Weights of a small image autoencoder: cautious_adamw at rate 0.0012.
Rows from block 7 of the encoder of a small image autoencoder, named by matrix and row number. Rows with one number belong to one channel. Each number is 128 + 24 x the weight over its row's rms, rounded and kept within 0 to 255. All counts start at 0.
After each channel's rows are labels from the 100 images, of 14848, where the channel reaches its highest value: "top examples" is what is common among them; "colour at peak" is the nearest of a few named colours to the mean colour under the peak. Only what is clearly more common there than usual is listed. The data: small charts drawn from random numbers.
# convs1: grouped (24 groups) 3x3 conv, stride 2 (encoder.blocks.7.convs.1.weight, 384x16x3x3, each kernel summed), inputs within the group 0-15
# convs2: expand pointwise conv (encoder.blocks.7.convs.2.weight, 384x384x1x1, transposed), outputs 0-127

convs1.291 [141 100 115 145 134 103  89 140  93 133 125 137 121 112 189 135]
convs2.291 [120 119 125 109 167 132 144 132  83 118  99 152  87 118 103  81 105 115 121 120 104 137 103 161 109  93 133 123 117 151 130 138 102 112 138 158 114 151 128 109  91 114 137 110 132 109 122 127  95  88 152 101 167 131 172 140 119  99 107 135 143 101  85 142 127 142 115 151 144 140 166  69 174 129 153 136 153 131 126 110 168 142 139 155 126 129 141 133 122 105  69 144 140 100 105 107  93 124  99 160 128 157 121 146 115  95 139 152 140  91 129  92 159 153  97 143 103  97 163 121 163 165 152 119 125 123 129 129]
top examples: items: four; pie chart
colour at peak: grey

convs1.369 [164  91 101 130 117 146  99 131 108 136  90 158 129  92 125 148]
convs2.369 [126 156 140 114 128 134  84 134 102 166 143 129 112 103 121 102 144 112 117 137  97  74 133 126 120 131 140 138 126 116 146 137  77  95 162 129 132 105 102 129 127  93 124  89 152 137  82  98 114 144 161 133  98 160 154 136  90 122 116 137 111 133 103 125  96 120 119 160 115 139 140 140 115 121 134 128 149 106 113 129  93 120 119 109 104 135 131 146 133 113 129 123 132 143 105 135 130 141 120 116 113 131 145 115 141 129 128 165 109  94  90 153 152 116 118 116 144  82 146  94 148 139 141 129 106 146  97 151]
top examples: heat grid
colour at peak: pink

convs1.146 [134 133 189 126  95 146 116 130 132 117 162 138 153 132 101 161]
convs2.146 [127 119 133 139 111 134 130 109 136 144 132 170 110 134 173 118 136 165 177 164 119 114 179 138 126 143 126 172  84 122 177 144  97 100 141 150 123 136 134 134 133 166 105 116  85 141 151 132 145 142 160 100 164 138 120 128 117 119  60 149 131 112 133 151 144 154 135 140 115  98 131 153 139 164 120 156  94 200 136 133  75 137 112  82 121  83 113 111 132 109 187 159  86  97 103 141 154 146 100 144 148 135  95 152 110  67  79 125 123 127 136 137 132  95 134 149 121 109  91 107 124 142 128 105 130 202 184 120]
top examples: ring chart; pie chart
colour at peak: pink

convs1.269 [123 109 117 134 182  99 131 138 144 100 106  99 102 134 144 166]
convs2.269 [145  96 111 120 156 112 162  95 124 163 139 109 130  86 140  55 119 144 141  97 111 182 115 123 187 103  87 149 115 125 101 102 115 129 102 118 115 137 138 118  90 148 114 149 128 131 127 162 109 117 144  97  82 154 108 147 103 111 115  97  98 132  82 138 111 107 120 127  87 152 125 141 123 120 122 162 132 127 113 155 102 107 160 101 142 157 158 147 108 156 124 117 102  80 144 148 156 151 127 132 107 133 166 128 161 178  79 175 159 140 126 134 125 148 145 130 137 132 154 101 142 147 120 131 111  89 112 120]
top examples: bar chart; dip in the middle
colour at peak: pink

convs1.79 [109 109 134 138  95 109 172 145 129  98 131 170 166 146 140 114]
convs2.79 [137 164 186 114 135 155 129  96 183  87 111 151 168  71 124 101 143 148 144 111 134 105 175 161 101  89 102 149 124 121 126 153  98 139 115  88 154 157 146 160 122  85 146 137 171  88 126 118 107 101 132 124 139 125 106 121 114 156  97 114 123 195 102 138 107 128 113 111 138 103 147 128 113 133 132 106 109 180 121 173 128 107 117 124 110 115  95 114 168 114 178 132  95  77 128 114 113 151 107 111 126 138 105 147 137 150 153 143 141  93 141 145 127  88 156 146 122 155 132 110 124 124 127 126 126 206  86 140]
top examples: heat grid
colour at peak: black

convs1.0 [130 117 111 124  95  94 117 175 172 117 157 137 111 150 128 105]
convs2.0 [164 102 128 135 121 107 135 127 114 113 113 130 129 157 106 110 136 110 167 131 151  97  69 174 135 126 124 129 106 127 157 115 113 114 121 126 141 153 125 124 116 147  97  90 151 151 147 120 131 108 131 125 172 109 128 129 109 145 106 132 132  89 132 108 136 134 109 140 160 137 135 159 153 130 120 117 112 114 143  97 139  94 124 130 130 133  45 157 111 134  82 122 121 159 122  79 114 133 120 127 113 135  85 173 122 128  99 129 107 181 115 144 125 128 213 144 143 128 118 123 146 135 159 137 143 109 131 132]
top examples: stacked bars
colour at peak: brown

convs1.358 [ 94  94  94 120 108 115 135 140 129 136 133 156 108 130 187 139]
convs2.358 [157 142 135 123 108  82 134 138 110 106  96 114 120 138 124 115 130 135  74 123 131 110 123 117 146 133 101  99 110 183 138  72  86 135 111 137 111 121 152 111 193 159 163 175 105 128 109 139 126 120 137 130 138 128 161 137 132 144 106 103  95  81 120  84 119 136 135 101 112 110 159 108 139 144 117 127 138 100  83 149 122 131 122 174 151 116 162 113  98 129  88 139 129 129 163  84 112 104 180 126 130  99 108 120 129 140 120 148 112 112 175 157 131 126  97 145 120 118 160 132 115 137 133 150 163 133 145 156]
top examples: ring chart; heat grid
colour at peak: pink; grey

convs1.166 [106 125 141 146 107 119 177 163 119 127 108  99 158 123 145 168]
convs2.166 [104 142 135 129 141 122 142  98 148 101 137 163  84 101  94 157 167 143 148 140 130  95 159 127 116  72 143 143 110 142 112 162 132  94 115 145  86 160  80 101 135 158 147 122 170 139  92 126 142 111 110 115 135 129 106 156 133 134 122  77 123 146 134 145 101 116 123 106  87 158 126 142 105 107 104 101  97 114 107 113 159 131 162 135 165 139  93 102  88 161 130 130 125 119 110 113 151 106 121 142  99 151 124 109 127 160  75 174 152  94 107 148  80 162 105  95 106 140  93 136 104 123  93 126 136  88  80  86]
top examples: bar chart; rising
colour at peak: grey; cyan

convs1.87 [123 120 162 116 156 156 143  97 112 171  78 130 146 124 131 120]
convs2.87 [132 101 111  96 121 130 138 167 122 146  91  83 145 113 137 108 141  92 181 169 131 128 113 108 159 154 146 115 103 119 117 137 132 157 115 101 110 155 133 146 128 149 149 109 128 135 129 169 141 138 137 189  74 145 109 123 193 140 163 147 132 111 169 141 120 102 150 100  80  89 144 161 101 112 126 126 125 102 131 133 132 166 181  96 125 146 143 122 100 115 119 104 132 154 138  89 101 121 203 119 129 124 170 103 161 138 114 114 114 139 145 142 113 121 103 144 125 128 145 115 141 123  96  97 131  65 102 138]
top examples: items: four; horizontal bar chart
colour at peak: pink

convs1.236 [160 135  89 122 138 143 130 121  75 137 157 114 161 111 109 108]
convs2.236 [155 156  95  96 114 147 145 134 119 119 142 182 158 156 130 126 108 128 137 112 139  82 131 102  92 133 129 144 168 130 120 144 100  97 153 132 144 139 131  98 147 122 142 139 131 134 153 143 116 111 118  97 120 117 147 104 151 118 181 147 128 154 134 122 142 140 107 106 154 104 130 111 126 133 144 142 124 143 134 161 100 168 129 122 153 125 139 135 171 124 145 161 135 128 117 105 122 130 127 168 138 103 169 121 127 152 171 131 133 122  91 123 111 114 137 153 132 144 126 162 173 100 152 101 137 146 116 130]
top examples: pie chart
colour at peak: purple; black

convs1.243 [127 119 159 130 168 123  88 144 152 143 144  93 118 161 137 163]
convs2.243 [148 167 130  77 129 172 114 142 141 106 186 138 136  97 122 116 125 121 147 109  87 164  85 137  91 200 166 164 154 130 178 148 113 156 112 124 142 177  99 132 152 107 127 126  99 118 145 162 196 156 136 133  74 129 117 122 115 122 153 136 113 147 139 148 115 132 145 223 146  94 175 172 116 113  74 110 124 165 174  97 145 131 102  89 147 145 104 129 176 123 152 155 124 118 118 126 168 130 133 141 135 122 106 146 130 101 139 126 119 127 122 105 140 128 150  99 110 152 131 141 130 154 154 130 110 179 126 113]
top examples: pie chart
colour at peak: white

convs1.63 [116 174 111  90 141 147  86 144 129 152 113 118 161 127 151 121]
convs2.63 [ 99 111 117 144  98  98 128  97 131  85 111 135 108 110  79 113 163 104  60  82 117 146 120 105 124  96 118  99 138 130 162  76 132 122 116 115 118 106 153  77 155 153 138 113  74 133 124 119 164  70 114 128 101 136 127 142 160 136 138 120 127 130 118 150 154 157 130 134 109 123 159  97 118 134 111 113 169 112 104 135 162 100 123 133 117 181 142 122 103 138 110 176 110  92 186 120 116 181 117 133  97 147 158 113 129 131 147 106 135 108  90 115 107 130 108 163 155  93 142 124 122 126 130 117 130  97 114 101]
top examples: pie chart; ring chart
colour at peak: grey

convs1.237 [119 179 120 122 171 101 129 105 166 137 143 106 130 130 124 159]
convs2.237 [144  94 175 143 117 110 126 121 154 155  85 125 113  90 144 113 136 152 135 137 103 124 164 122 126 122  82 171 103 130 105 148 136 147 111  94  88 171 144 124 112 152 106 138 165 147 108 112 128 113 152 170 124 109 125 144 127 139 161  93 141  91  99 155 146 123 123 184 119 161 123 172 126 131 139 163 145 106 136  92 118 113 156 132 127 136 133 129 109 117 118  95 108 140 151 140  87  90 140 113 107 124  91 137 110 108 143 125 109 122 144 105 120 157 123 109 129 170 107 107 116 108  77 118 125 105  90  97]
top examples: flat; line chart
colour at peak: white

convs1.75 [ 84 117 128  90 170 151 102 105 117 162 125 135 106 107 136 123]
convs2.75 [136 132 120 105 154  96 139 114 162 108 144 145 120 110 142 143 151 110 123 148 112 137 149 153 139 103 122 154 129 140 118  98  90 123 115 155 127 151 161 115 140 227 134 142 117 163 144 140 138  98 138 128 136 125  61 198 177 152 130 123  99 101 130 128 147 125 173 108 107 165 177 148 120 117 156 145 156 137 120 112 155 111 120 127 167 174 157 102 110 140 133 140 172 113 125 108 142 138 157 122  99 149 118 150 146 141 129 128 142 110 134 153  94 145 112 119 127 131 140  63 144 116 134 124 127 143 130 106]
top examples: heat grid
colour at peak: pink; grey

convs1.164 [165 121 136 160  82 103 121 142 134 101 167 106 118 150 115 145]
convs2.164 [113 166  89 120 145 136 105 155 164 120 153 178 133  80 104 132 128 154 124 123 181 125 116 152 132 145 143 119 135 165 123 125 127 142 104 141 177 151 124 108 146 137 109 125 152 152 154 125 154 110 134 123 112 139  83 156 103 127 125  99 126 144 128 120 178  98 101  84 175  81 165 134 153 119 114 103 108 141 148 119 149 142 155 130 136 134 103  97 148 140 145 134 129 129 140 107 190 110 126 115 166 121 126 152 145 126 108 185 149 120 156 139 119 135 127 158 155 194 172 131 123 104  93 157 141 141  94 113]
top examples: horizontal bar chart; heat grid
colour at peak: grey

convs1.332 [ 84 125 115  93 134  85 120 121 151  99 141 118 121 173 130 115]
convs2.332 [156 111 116 119 197 154 145 115 147 160 149 157 129  83 154 167 163 136 152 110 131 137 148 145 168 112 128 113 112 149 105 114 134 142 164 106 101 132 114 141  94 145 129 164 176 118 116 144 107  84 117 145 144 113 149  93 112 120 108 123 114 161 139 129 111 112 122 111 124 122 151 127 101 123 110 153  94 104 130 159  95 169 103  86 168 103 112 160 143  98 142 104 150  69 136  98 161 131 120 114 123 152 139 126 115 163  59 132 153 134 117 151 146 122  99 106 142 150 119 161 127 171  97 153 158 158  93 150]
top examples: horizontal bar chart; heat grid
colour at peak: grey

convs1.345 [135  95 145 144 170  89 169 136  97 137 108 159 119 129 131 117]
convs2.345 [ 90  90 136  98 162 175 142 101 140 115 114 172 140 134 176 165 105 137 143 117 106 137 111 129 162 111 155 159 108 101 118 117 147 109 119 127 163 198 183 108 131 111 106  93  68  81 145 122 186 123 124 117  91  99  69 122 164 150 133 172 148 130 197 140 121 120 145 136 142 125 142 162  98 139 121 119 133 189 138 148  84 134 174  96 127 139 155 132  87 102 110 145 154 101  64 116 137 135 150 112 134 134 148 161 113 102 103 150 135 114 153 110 102 112 132 121 106 144 111 113 126 141 109 123 114 108 171 147]
top examples: horizontal bar chart; items: three
colour at peak: pink; grey

convs1.340 [136 135 116 173 141 135  90 139 112 124 135  69 160 147 125 132]
convs2.340 [102 174 134 162  98 152 108  83 161  99 113 146 155 121 173 137 167 129 179 127 100 126  93 119 165 110  96 107  98 147 134 109 132 111 130 132 148 115 120 153 122 117 100 145 129 129 147 138 168 172 136 147 134 117  88 130 123 126 125 119 125 115 131 132  90 137 119 164 158 104 108 191  94  91 146 134 127 142 128 132  98  94 143 123 105 133 121 144 188 119 140 151 115 118 118 145 167 176 107 124 191 136 100 172 137 117 141 147 124 150 124 109 154 128 126  90 109 146 123 143 129 147 106 144 164 152 113 118]
top examples: horizontal bar chart; heat grid
colour at peak: pink

convs1.354 [ 99 114 186  94 115 116 133 119  96 128 137  96 130 146 131 101]
convs2.354 [136 123 145 100 154 177  85 170 138 161 174 169 108 125 111 105 107 140 111 102 120 151 136 160 112 142 167 129 150 163 146 143 118 172 169 177 105 119 142 109 125 204 101 121 129 144 114 116 149 105 141  89 130 142 178 144 163 123 158 127 116  89 147 157 146 122 115 154 103 128 146 130 125 118 134 111 144 134 145 131 144 139 153 147 165 115 108 128 104  98 101 156 134  87 121 103 117 157 149 198 120 133 122 112 151 136 113 163 149 137 111  87 130 171 106 147 121 142 123 151 118 148 198 127 148 118 118 131]
top examples: dark theme; pie chart; kind: ring chart
colour at peak: brown; black

convs1.57 [177 113 141 126 155 179 137 158 124 136 135 142 153 121  98 117]
convs2.57 [158 132 165  97  92 124  90 123 104 106 128 156 121  90 109 112 117 111  97 157 105 175  90 122  89 162 107 101 158 119 175  96 112 185 121 157 177 125 155 177 168  96 115 139 114 137 116 138 126 117 108 178 111 134 157  71 136  91 105 111 105 119 137 145 130 156 186 148 128 133 150  92 158 131 110  68 126 166 118 118 118 124 113 127 128 115 125 105 124 108 114 142 104 103 126 118 172 131  92 120 115  81 134 116 127 120 148 122 133 116 149 111 122 131 110 135  90 108 154 104 134 129 134 135 149 145 137 145]
top examples: dark theme; falling
colour at peak: black

convs1.207 [161 181 130 160 118 123 115 121 132 123 104 126  81 145 100 120]
convs2.207 [115 139 113 113  98  66 174 136 142 104 134 108 189 131 102 130 142  98 141 123 180 109  95 134 111 130 107 125 115  95 152 136 118 140 119 111 134 119 121 110 166 151 129 123  85 178 126  91 119 137 101  94 156 108 135 106 112 120 127 119  77 139 110 156 147  83 128 158 150 138  95 110 142  96  97 154 117 142 153 109 112 126 116 130 130 133 105 140 107 161 132 121 120 164 151  94 141 166 120 145 135 100 124 119 128 114 107  77 114 166 124 119 165 116 196 109 154 107  79  89 125  72 134  71  77 146 131 129]
top examples: pie chart; ring chart
colour at peak: white

convs1.95 [ 81 148 122 127 142  89 150 110 152 124 100 150 144  94 133 154]
convs2.95 [160 125 104 124 149 138 128  77 178 105  94 139 115  97 116 136 149  97 146  79 133 133 114 144 154 102 135 168 130  91  97 127 169 138 127 138 132 127 108 113 117 157 118 155 139 101 155 142 140 141 150 174 126 116 114  82 142 154 156 124 107 193 149 134 134 101 146 114 131 179 116 161 141 110 154 109 127 120  97  97 118 166 173 150 119 112 138 128 148 103 102 117 133 136 118 131 127 114 154 113 170  94 134 136 138 155  80 184 144 118 138 141 134 140 128 100 111 147  97 146 122 148  95 132 163  91 113 116]
top examples: items: four; bar chart; trend: dip in the middle
colour at peak: pink; grey

convs1.173 [ 92  96 178 140 107  93 122 101 136 133 143 137 163 120 117 130]
convs2.173 [119 155 113 174 132 146 100 107 107 125 158 111 133 126 105 169 171 158 140 118 157  83 136 127  97 141 151 136 141 118 129 144 128 108 105 101 115  99 128 121 113 134 134 110 134 109 135 102 122 143 102 138 127 116 151 153  97 143 168 103 105 134 110 137 109 109 109 149 163 193 140 150 130 118 150 108 136 153 104 135 147 126 115 170 140 155  93 108 152 139 113 124 110 117 132 135 133 130 109 141 166 157 106 120 130 174 124 116 125 116  85 131 150 169 120 120 158 176 108 157  96 140 107 140 107 132  91 131]
top examples: heat grid
colour at peak: grey

convs1.11 [105 155 107 146 133 129 110 146 103  79 124 133 162 156 139  90]
convs2.11 [148 121 139 141 158 115 124 125 144 134 141 149 123 158 121 163 130 138 166 113 141  92 172 177 112 118 151 127 157 158 156 140 167 156 142 128 158 131 111 144 104 136 144 144 122 150 141 160 111 107 134 154 138 123 152 189 145 131 159 143 138 162 127 102 131 128 102 108 136 132 168 113 131 142 142 142 114 112 115 189 154 134 131 158 140 179 137 129 115 144 119 135 127 139 174  89 125 112 145 122 149 142 127 136 153 129 150 136 137  97 143 137 133 140 130 165 187 133 143 164 138 105 140 126 100 125 109 168]
top examples: items: four; bar chart
colour at peak: pink

convs1.201 [101 144 179 107 122 101 105  78 126 130 144 104 121 131 121 108]
convs2.201 [162 165 122 133 145 157 104 152  97 104 171 128 133 134 101 106 124 135 114 145 100 162 123 156 132 153 130 164 160 172 157 123 124 124 148 121 128 136 149  98 173 114 137 128 147 131  84 138 171  85 112 154 132 121 149 102  86 157 132 149 150 137 155 141 111 130 119 173 140 134 126  94 148 124 142 167 129 129 142 132 132 128  87 151 137 120 130 143 118 133 148 107 127 109 159 154 200 114  99  93  93 129 122 113 159 147 119 142 142 127 132 113 139 149 124 128 149 134 172 151 132 153 120 117 131 102 106 119]
top examples: dark theme; ring chart
colour at peak: black

convs1.293 [107 158 152 145 132  76 166 109 117 141 151 132 122  89 120 134]
convs2.293 [152 122 167 119 128 145 146 110 137 136 125 123 143 138 103 156  77 112  97 119 131 120 122 122 106 136 106 150 139 120 111 180 106 115 123  92 110 126  98 117 137 121 162 115 131  83 164 145 127  94 128 109 152 139  95 152 129 110 173 163 121 109 122 101 131 139 111 144 125 107 136 141 166 154 142 170 147 131 151 143 118 138 106 144 126 117 101 112 134 157 153 127 138 143 146 127 117 121 102 132  97 176 128 138 136 168 135 154 151 112 129 123 168 151 156 165 123  83 129 130 204 109 121 132  95 176 140 131]
top examples: items: three; heat grid
colour at peak: pink; grey

convs1.134 [117 130 126 145 145  92 132 131 111 113  94 162 132 167 178 146]
convs2.134 [118 119 106 123 125 171 162 109 176 109 129 114 129 118 102  94 147 163 110  75 152 135  99 163 151 101 136 137 133 133 148  88  95 114 120 131 133 133 142 115 114 145 149  76 121 139  93 127 170 163 137 107 130 144 105 137 130 178 123 107 144 133 109 184 154 126 148 116 111 146 130 137  81 114  88 115 131 159 135 147 105 146 160 134 136  99 130 138  92 143 146 125 169 129 131 106 113 159 150  89 132 113 116 133 112 141  95 162 146 127 110 127 129 124 106 145 141 137 139 137 129 127  96 170 123 137 132 143]
top examples: horizontal bar chart
colour at peak: pink

convs1.48 [166 109 153 126  85  88 126 111 130 119 144 109 146 168 147 135]
convs2.48 [112  85 143 101 127 120 149 146 170 116 125 125 147 142 183 144 101 138 179 124 104  75 126 127 142 143 130 132 119 113 133 129 158 114 131 121 138 149  92 102 150 107 122 138 123 116 142 139 101 140 120 122 115 134 117 133 131 148 117 110 174 142 107 134 116 158 108 114 115 105 125 148 126 103 137  88 107 124 154 149  85 168 138  71 125 100 128 186 133 109 139 152 106  99 103 155 147 120 127  95 154 130 166 143 133 111  95 138  95 149 125 202 133  89 103 150 120 118 133 125 101 107 103 109 121 128 139 123]
top examples: pie chart; ring chart
colour at peak: pink

convs1.320 [103 149 106  99 119 177 120 112 162 107 115 113 135  86 117 118]
convs2.320 [144 165 175 102 114 120 155 116 103 138 125 115 106 151  82 121 137 119 110  87 155 109 110 133 185 114 103 125 127 104 107 119 133 133 137 148 134 118 133 155  98  81 135 175 132 129 121  95  56 123 123 153 130 162 149 111 141 113 145  93 113 122 118 109 116  99 186 140 158 124 112 100 121 142 102 135 125 143  82 148 146 129 162 124 141 145 102 131 138 157 138 142 135 146 134  64 125 120 135 128  89  96 151 104 144 132 145 107 139 173  71  95 127 121 154 163 140 131 109 119 144  89 172 149  98 122 129 136]
top examples: pie chart; ring chart
colour at peak: white

convs1.238 [128 100 116 124 166 158 165 134 146 125 167 164  98 132 148 128]
convs2.238 [150 143 143 125 127 141 104 127 127 141 126 147 106 121 132 143 160 129 101 111 125 111 158 108 141 119 151 143 183 111 128 133 125  94 113 124 153 143  86  85 123 126 144 188 140  77 143 131 127 120 117 124 159 115 134  97 117 168 139  87 150 130 143 113 127 164 151 135 125 129 149 132 101 125 133 142 129 165 130  90 135 113 105 121 126 150 140 148 133 132  57 148 105 118 150 163 139 126 103 133 133 122 117 140 178 139 119 115 117 130 108  95 150 163 123 131 108 104 135  98 148 101 139 170 114 152  93 105]
top examples: dark theme; ring chart
colour at peak: brown

convs1.284 [164 147 116 131 174 129  93 102 118 138 132 153 156 124  91 114]
convs2.284 [128 133  96 141 166 126 163  98  95 123 144 130 107 143  88 122 134 184 150 159 130 165 148 130 161 106 116 122 116 134 171  72 135 118 182 128 134 132 177 131 145 158 122 118  97 144 120 103 124 146 119 126 115 132 142 147 140 126 142 115 141 130  84 141 143 131 132 151 137 195 135 125 137  76 131 142 135 175 114 164 154 101 141 126 118 131 105 140 151 129  98 122  85 101 110 142 150 177 110 131 137 148 119 131  98 118 138 141 137 140 120 130 147 143 148 162 184 106 111 119 105 126  92 113 101 125 140 144]
top examples: pie chart; ring chart
colour at peak: brown

convs1.92 [ 70 137 113 161 108 109  95 139 161 122 125 145 131 134 143 155]
convs2.92 [119 155 149 147 119 138 121  78 151 142 158 154 102 133 109 142 159 132 120 108 122 109 172 114 136 163 140 179 131 155 121 169 137 167 118 139 126 104 108 102 103 127  98 136 185 136 130 141 157 120 117 148 148 158 119 158  99 115 145 128 117 157  93 109 116 110 120 118 149 122 140 150 198 135 158 156 147 144 132 130 183 138 156 110 142 156 135 167 131  95 119 113 165 104 126 144 145 117 104 175 130 133  86 200 190 117 147 154 140 121  92 107 161 136 112 144 151 141 115 140 102 137 129 119 148 114 106 126]
top examples: radar chart
colour at peak: pink

convs1.161 [149 145 178 145 108 129 100 125 136  81 157 128 118 128 145  96]
convs2.161 [132 156 157 117 120 144 139 133 144 161 163 136 172 146 169  85 108 175 100 117 127  75  92 131 129 184 175 158  65 116 130 115 122 119 127 108 156 153 134 169 147 137 113 120 130 108 130 164 141 113  98 138 146  95 114 128 106 123 116 134 144 113 176 103 108 189 133 122 171 117 147 159 122 147 101 136 117 144 164 133 107 139 102 102 156 118 129 140 108 155 113 139 152 131  95 126 111  93 114 118 126 152 123 145 100  99 141 155  87 150 182 118 164 108 153 138 118 133 141 108 141 124 119 163 123 149 162 165]
top examples: heat grid; bar chart
colour at peak: grey

convs1.149 [109  92 111 137 133 150 168 128 116 124 112 117  79 108 124  86]
convs2.149 [136  89 177 119  86  96 131 136 127 137 110 107 183 119 151 118 115 120 117  95 144 173 101 136 128 116 101 143 130 112  78 117 101 143 119  98 119 135 115 124  95 122 109 148 136 133 157 115 142 151 136 123 118 116 134 125  93 201 118 132 179  96 150  77  71 140 122 115 103  99 139 129 115 114 119 130 131 113 125 101 122 135 119 126 127 170 167 146 137 165 125 146 121 162 152 134 158  79 129 108  95  84 114 136 162 138 117 114  82 159 122  87 132 135  66  91 123 134 148 118 131 168 120 129 125 118 119 119]
top examples: flat
colour at peak: white

convs1.70 [125 166  98 151 130 119 137 125 136 154 141 138 135 133 198 116]
convs2.70 [109 106 106 127 135 135 205 120 164 103 101 127 169 125 128 114 122 110 134 101 119 117 165 117 142 125 122 131 125 109  95  76  96 124 114  95 115 123 161 122 116 139 137 123 111 128 157 114 125 113  99 137 128 155 119  95 154 154 149 123 137 103 110 200 102 133 109  90  84 138 129 157  98  84 108 168 141 121 121 148 108 131 118  99  96 123 149 103 128 175 131 101 133 124 172 112 123 195 155 114 140 110 126  96 136 135 121 105  91 148 147 114 109 142 118 110 111 120 108 113 122 104 143 111  76 160 121 121]
top examples: bar chart; items: five
colour at peak: grey

convs1.170 [165 134 114 138 128 144 117 147 113 161 120 129 190  89 132 121]
convs2.170 [104  98 121  89 150 122 161 139 134 147 136 148 137  95  99  82 144  82 131 131 124 142 160 105 113  87 150 136 107 111  90 149 107 107 107 136 108 142 151 133 134 183 175 146 126 137 107 119 130 137 113 148  96 129 117 127 157 138 151  92 137 135 148 159 114 113 133 115  94 138 120 184  77  90  95 131 158 117 118 155 134 190 144 129 121  86 176 117 119 150 144 114  86 135 131 122 129 124 147  96 151 133 135  91 139 187 178  80 109 103 139 128 118 125 130 114 149 138 125 113 110 138 100 129  98 108 112  91]
top examples: bar chart
colour at peak: grey

convs1.9 [ 93 122 114 166 138 123 100 158 131  96 152 144 148 128 145  83]
convs2.9 [160 115 123 147 151 132 122 125  72 111 165  94 121 161 125 117 100 121 177  85 155 132 114 134 150 164 107 126 129 123 127 132 118 139 164 168 137 117 149 132 156 123 125 108 129 137 126 169 148  71 109 154 126 152 107 130 181 134 141 136 124 115 116 129 108 119 137 135 137 131 184  88 126 122 153  93 153 132 145 128 148 134 132 114 135 131 133 138 143 119 159 170 134 115 134 129 173 164 162 100 136 141 153 126 131 132 130 156 135 127  82 142 116 122 121 166 117 156 138 140  93 121 160  97 147 124 157  89]
top examples: dark theme; heat grid
colour at peak: brown